{
  "dataset": "rendered made-up planets",
  "text_encoder_width": 128,
  "init": "lecun_normal",
  "steps": 9800,
  "final_lr_fraction": 0.01
}
Rows from block 3 of the image encoder, named by matrix and row number. Rows with one number belong to one neuron. Each number is 500 + 50 x the weight over its row's rms, rounded and kept within 0 to 999. All counts start at 0. Numbers have three digits each. After the name is the row's rms in percent of the matrix's.
# fc1: MLP up (encoder.blocks.3.mlp.fc1.weight, 768x192), inputs 0-191
# fc2: MLP down (encoder.blocks.3.mlp.fc2.weight, 192x768, transposed), outputs 0-191
fc1.412 102:500500627500500500500500500500500500500376579500500532500500500500500611500500500598500637500500500500404592416500500614500411622536500416500397500500500500432436619576500500500500500576585384500500500500500500383500500500500500550500500500500500500477500439588500500500500500437500611500532500419500500500500589500577500500528500680593452388500500594576540500500500500458578446500500500500500401374500500500398500500500595584500404500500500500500500567500500500459537500541500500500500500565500500500500500500500500443500500500500500500500383500571500500500500452500500633500
fc2.412 124:500570437500500500500500500450500500500592500500500413546500500500500500500500500500500500456416500449648434638562500395625500500500581634500640424500500412500500500500560500500540500500572500454500598500500500500548539500437500500500500428500500500500500500500500500500500500385500423586473500500572500500500584543380500500440500500409500533500533454500500500500500500555500500500596378434500571500572500500540500500589500500500611430500418500548444457500500500500500424500500500500636459500500578500500436500500500551500534500500500411433658500435366500500500500500435390500
fc1.413 058:500364500500384500500500500500500500319500420500500500500500500568500422500500500500500500500500500500500500682500500606500380550500500630500500570500500500406500500401500500500500500424500500500500559369588500500500500500500500500500500500431500383700579500580500423500619500500500500410588426500451500500500500500500583432456500500500500500500500500500622500500500563500500406500500500500500440617500446500500597500456500500613500500573500412500500500500500632500500500500500500500500500500500500619500500500500500421567500582500500500500500500500500500500500500500500500500
fc2.413 058:500500500500500608399500338567500500674579500500500500500500500437500500500500500500500500500500500500500500418500500436500500449500500500500500500500500500500500500500500500500500500500500500500393311696500500500500500500500500500500500500500500651340500610500500607500500500500500500500500500500500500500500570500500500500596500500500500500500583500500500382500500381500559500500500500663500500413500500500500500347500500500500500399500500500500500581500398500500500419500500500500500500500602500500500500572500410500500418500500500500703500500500500500500500500500500500500
fc1.414 055:500345500500500500500500500615500500414500590500500500500500603500500315500500500500500500500393500642500500500500500500500500500500500637500604500500500500500500500500500500600500500500500500500500500500455500500500500561500500500500500500500500500500500448628629500500362500500500564500500500500500500648500500500500500500500312500500500500500500403500500500500500500500500500500500500410500500500500500500391596500646500410500500500500392500500500615339500381500500500500500529500376500440500500500500601500575500500500500500596500500500500500500500500500500500500500405442
fc2.414 066:500500500500500500500500429606500500500500500500585500500500500500500380500500500500500616500610500500500500565500428500500408500500500500419625500500500500408500572500500500500500500500500500500570500500500500500500352500500500500500500500391500500500500500500584500635500500334500500618500561500387703500500500500500500500427500369500500500500500500395500578500500404500500500500500500393500500500398387500500500500418411500584500500500500500500500500500500500500500500500333500430500500500593500500500500500500665500438575500500500500500578500500400500500500500500500500500
fc1.415 073:500500500556500500500500500500500500500633578500500500500500500500500426500500561500500598500500500536440500500500434658500500500500500500500500500603500500500425417333413500422500601500500500321500500500500500500581500634500500500500500500500446500500465500500500500427500500500500500500500615394500500402500500500500408500439500500500500500337552500500500500500500500500500500362390531500500500500657500500500500439500500500500581404500500500387500500500500500459500500594500500500500500500438413500500500500500500500583500500500500618500500345609500432430500500500581500500
fc2.415 087:500500500500445500500500500550500500500442430500500500500500500500500586500500500500500361500500393500599500435500563500500500500500500534500578500500500410500500619587500500445500667500500500500557500500602500500500500500500500500500500500500500500500524500500500500500500500353500590500405433613500500500500581500500500500500500500500500373500500500500500500500500500500500500599500500439500500337500500500500616582500347500500500500527500500634500500570358500500500500500618377500624500599568500500500640415500500558500500500500500421500500500378500500500500500607500500500
fc1.416 110:435500500585500500500500500500500460500500500500500500391354500500500651500352500596543442500500500500500500500420500500467500556548500500500500500458500500500424500500500534465500378500551500465500500500500391500602429500500500445632500558415500500500500656473500500441500500545573500500500500500500500566500553500500500500500420500500500386500433500530381500500575500500500663500500500500500500647500500500500500500500443429500432559500500500500610466500605500500583500500401500500500500625500500500433500500500500500500462500500395500500500500439500351408436500560416500500
fc2.416 106:500500500610500500522550500500500500500450500444572500500581500500500408500500581500500500500500557500500500500500500500591500500425500500500574500500500500500500469449554500625500564500358500540500500500500500447542500500568500542500500553500528630500396500417403500500500500500598500500500500390500500500500500500500500500562500604500374623478656620500500500444500500500500403500500620500500500500500557500500500500500416500500351500603466405500433563500388500524518500500500387593500500432500500456500434500500620500500384500500500500459500391500500500536500500500500360500
fc1.417 128:476546500500500500404500500500414604576412448500500558592449454500500500500500500575624500500584500500500535579390500336500596500500500500443500500442424500500379500500500500562500500500500500579500500500500500401500445500500500396500500500535500400422500543500500500500426500500500500500500500500500500500500463500453410602442500500500500500500500500500429598500500500500500500329500562500500500500500414500500500500604582500451500480500363500500575500354580588500500500500500355459500500500500500456500500500500500500427500461500500500613618500526500385442500583500500433500
fc2.417 113:500387500608500500500500459500385500500500500589413500500602415500500647500551500500380500546500592500500500321500500500500500596500398500500417500500500456471425455500500500500500500500500500406565500500404576559500500500500500500500500500500580500500500500500465378500534500500626600435500500500500420500500500594500597430423640625500500500500500500500500443431500534500455547627500500500500500500365500500500535598500417500500500500618500500500500427560442446500500500500500615500500425500500428500444500568500500500500500500500500500500500500500500500584500500500500500500
fc1.418 049:500500500500651610500500681500500500500336500397500413500500500500500500500500500500500500500375500500500500500341500500500500500500500611500500411500500500500500500500500592500500500645500500657500584589500500500500500396500601500500500500500500500500500500383500500500500500500500500500500500500500335586500500500500500500500408500500500500500500500500500500500500640653500500500500500500604500577500500500500500396500500500500500500500500404500586500590500500500500500500589500500500500500384500394500500500500500500500500500601500500500400500589500500500500446500500500500
fc2.418 061:500500500500500500500500359500500500500500500393500500370500500500500500500500500500500427398500500625500566500500661500500500500500500382412500500500500597500500500574613500500500500500500500500500500500500421500414500500500500557500500500500619426500500623500434500500500500387500500500500500500411500500500500500500572500500500500403500402500556396500500500500600500500592500500500500500500500500500500500500384571500500500399291500366500500500500586500500500500500500500581500500500500500500500500601386500500500500500603500500500500500500500339500500500500627500500500582
fc1.419 132:500500500500646500425500549500519419412500372500500449500500393500500500500449500500500419408405500598425558430524542500500500500651500500500500553500564500500500500440500500554500500500398437447440599596562500500500500500602500500500559609430517500384500500427500562500500500500500500500378500410500500500500433500524500618500500526500397419432500426500500500598500578430558500419500568405612500500500601500500451500500372500500457541500407500500500550455548500500500500500437500500500500500500612500429500500500433478533530500500500500448589500500500500519500500556500500448
fc2.419 132:500500500570500500500500540627547442500442500418557500407558581500500435419500500500548500500421413500500564475403500500500558500500500500500500500500500380500500500500500430500500444500500500500576500435500500500500502500500455500500500500500581500615420563432500372500500500472500500500500500500436500415500500500500500500500567500500397500375500500653500451500523404500423500399567551633500500644500559500500500500500433500472500500500416500500533500537621500500500500421500422500432558500474500500500460557424500500535500500650500500500475409500591500500454613500405358500
fc1.420 108:500500511432500500418500500500434649500500540500627500590500500412500500500549468500534500469500644500500500500500500447500500500500500500558500431566331500500500500500454500500500389500500459500500500500500500500500500543361500500431500500611500416318382500500537388536500500500500500500500500500564561500500500500500500419500565500500593500500500631431563500500500560500500500500500500453500500500437500500556500500612500500477500500500566500435500500500412500500500500500500500445601500419314500614500500392586500500500500500567500625500553584500500500500500500438500500500
fc2.420 134:337500500500557500500441447500564433378500500500500500500500500500458500500500500500500500500570500500545500500436500500609612500540500500337500605500616393437500500500546569430453427441446421500433500500500500432477500424580500500622500500561500610645500500500576500435549531500500500554572376500500500500500500500500609573500500500444469418457500476500538500566455500607500500500500500500500500572382462575418500500500434383455500500500500500500410500597550500500500543500500500500448500500565500500452500500500500570500500500579500500500386427500542500547500500500500440543
fc1.421 085:500500500500374500500500500500533500500402500391500646397558458500391500500500500500613500500500500610500448576583500500428500500631631525500500500614500500500500609500500500416500500354569500500500422500500500500500419500500500408424447584500500398500500500500608500500500500500609500500500500556500500500500500500500500500500500500500500424346500500500557500500546431529500500500500500500500500500500500500603500500599500500500617500500500500500615500500431500500500500500500500500500500417500500603562584591500500500500500314436500500500500500400500500500500500500500450500
fc2.421 092:500500500500500500500500500500375500500500500500604400500500500500500610500500621500500500436431500500500500500500460500619429373429615500500542561500500500500500500500500500500500500591605500344540579500500500573446612500500500570535500590500500500500500500500500500500500500417500500605500558500500500500500500324500500500500600500500601630540500500580445500635413500500500570500500500500500500500500423500394500500458442500597394500500500500500500500500595500500437500500500500440500500500457500500500500444583423500500500629564500500500500596582500500412500500583500530500
fc1.422 044:500500500500500500657500500500500500500500500500500500500635500500650500500357500636500500500500500500500500500500500500500500500500500500500500500500500500500500500500500500500500500500500436500500500500500500500500500500375500500500582500500500500358500500500500631500500500500500339636500500500500500500500500500500384500500500500500500500500500394390500500500500500500596636500500500500500500500500500323600609500500500500500500500500500500500500500500500410500500500316409500500293500386500622500500500500500500500385500500500500500500584500500500500500500408500500500500
fc2.422 063:500500648500376500500500500577500500500427500577500389611429500500500500500598500500500500500500500572500500500500673500409613500500608500566500500500500500420500418500500500500500564415500500500500500500500500500583500428500419500500452500500500500668375500500500404500603500500500500500500500368500500500500500500500396500500500500500500500500500500500500500359500500500500401500500500500500500500500500612500500584500500500500500614500500420500500644500500500500500405500500500500500500500364408500500500500500500420500500500606500500500500361500500500425500500594500500500
fc1.423 092:500500500500500390500500500444584500500500325554500500500500500500500500500451500500500500500500441500500500500500500447500549500500341598460500500572336416412500500405428500500500500500500433500603447500350508500500500390500442500437500500500500500500500500500500554500536500500500500500500500500500388561500500500500500500500500500500594549569388500500500500500500435500500399500402500500500500500500500500543632569500613500500554500500454500500440500500583500500500620500623500500500500500500656500596500500500500445500500458581500391615561564500500500596500500396500500556
fc2.423 100:423500500500610500295500500500500500500500562440425397602606500500500500500500500500500500388500500500500445500500500572500570620500651500551500500500434598500460500500500500500500464613554500426500583500589500500500500500500594500631500500500500500500500500500500500580500500413500569500500500500416500500594500500500500443500500500581500410478552500448500500599500500500429612500500500500365500570523500500500500451500500500567500500500555455500500500500500500500500500419369500500432500457500500542319500500500500538600500500469438500500500416500500358500500500500500500500
fc1.424 104:395500431500500394500660500379500500500414544500500500543604458438500500430500500500500500500500500500500500500500395500500417500500548551500500500561416500500579500579449500500500398500592500466599500500500500500500402500500500401500500500500500452417500500434500557606500500500500500500500500660445500357413500500500500500500500458500500500500500500589500599500500500438436500500416500500500500500576619569500500500500500500500500500500500500500500601500500500500500500500500500370500493500345369500500500500500500399500500400500500553500500500524500384500573569586407500419
fc2.424 127:500500500500597500551545500484500500458500500455500603544500606404500500421500500464500500500338630500500424419429500500500500608592430500500500500500500632500500550415375500379500500543500420500406465435500500500500561500578440500421475500567500500500500568500500500500500529500566500500468571500500500500500411500500500580547500500426500561500500423500500388474500572571441434500412454500500382500540455500500500500500614500457500500500573500500632527500500553500500566430575500500500500500433500500574500500500500500500500500500373500608500500500500500541500574365500577500
fc1.425 081:500500629500500500361500606500599398500500500500612410500500500500578500500500376500617419500563459500433389500399574500500547500413575500600454500500566500466500500500408500500500623500500500500500623500500500500500500500587500500584500446500500500500500500500500500500500500500500500500564500500418500500394621500596500500500553500500608500500500500500500500500619500556500415500500407500500383500500500500500568500549500500500454391500500448500500560437500500500415647500500500595422500500568500500500546500500500500500500500500500500409500500500578579412500500500576500500
fc2.425 081:618641500500456500558388625500500500500500571500500613500500500400500500500456606500427500500500500500500551500500500500500500500500500400414500500440427373500500500400654500500500500381500500549500555422500500500500553535370500463500500500500500500500500593500518500424500500327500500500433559500500500572500500500579500373500500500500500500500500500500500500500346500424500500500500500420500607377554560600500500500500500500500500500500500500500500426500500500500500500500452500500500500500500500500624386500418500500500500401500500394500500500500369500500500500500500500500
fc1.426 089:500340391500500613500438500590441419326627500408636500458500420557500561500500500544620500452557500500549421486500461500500380500397500500500500500500540581500313615500500500500500500500424500500500500500500500500500500500500500500500500500514500500500440500434500500500500431500586500500500500585500500500500500500500500596500435500500500500500500500500500404500500500500500647500500500500441500500500500500500500500617500597500500500500500550500500643500500500500368500500500500573418500387500500622443500500500500411500500500576500500500500500500500500500500460555500500500
fc2.426 097:347500500500500500500500560435500576586500500570500500500564500500500500500500419500500500500500500650500500500500500500500576500451404554392500500402500448395500573419500416558500500381500500584500500537500421500444500500469412500452500538459500500500557534568500500500402438381500500500500500500565500500500500500500563500500500574500500500500500500500500500500500536419500500500500428305500500500500500557500500430598500500652500500500500500500500500500407435398500500500412500500500500578500435500574500574500500579620500440500415500500428500629500500500600625500500500500
fc1.427 093:500500572500500500500353500500500500500500500500500404500500500451500500500559500500592500500500500500500500392500500500500500613500596500500624500500574603500625500500500500500571451500558500500443590500396500500500450500624500436500500500597500500580500500428500500426556469545500500500389500500500500379500500500500500356581446500473445500412500424568500500707500500500500500500419500435388500454500500500500500500587500500500500500558500500500500500500558388500500576500500574555446572500500568500602625500500500500500500500434500448500500500438500414500411553500559500458
fc2.427 097:500500414500500500595500500500500500500500566641625410500500500500500500500500500647500447500424500500500553500500455500500500546409500500500374500500447414588426500500402500551500419500585500558500500500566500442449500500500500563500500410424500500411500500597500500500500500500500593500555500598500449500500500586500454571500500500500623500500438500500500447500572369500428346500422367500589500585500420500500567594500401500500417500500500500500500576406547572500577500500468500500500500500500428500500467500500406500500500500500500500500500500500500577500500607451574500500
fc1.428 106:500445398552500500500500500500500432537576500500584581500429500500500500351500500500500500500404500500420500500500500500424413385500670500500579500500500500500500500500500500623500500500423462500500433500435500500500598579586500500500500442500500500500500500500500500607500500500500583500372500500581500619446500451500500500500393675500657500500438500500500500500592500500376577500500536500500439500500666500500559500500500500500500622500500500432500500557500500500500500500500500589500500416464500500500500500500564593500500399389500500500500500500500500500500427500500500500
fc2.428 121:565500500500500500500500573353500540444500500426438500500562343500500442526500500500500606500623500442500500500597500427500500643500392500500447500554467500412500500500589500469500500500500500500596500444500556471463500500500500500526500607500500550500575434500607500500500500500519565541557500500500428458500428500500549577401500355500500392500500442456397556405500471435500604500500500500500620500500500500596411500500500500500500500500500602500500500441500458472500500419500458425500500500500407500558500500470558500500500500557500500500500500708500500500500500583500500500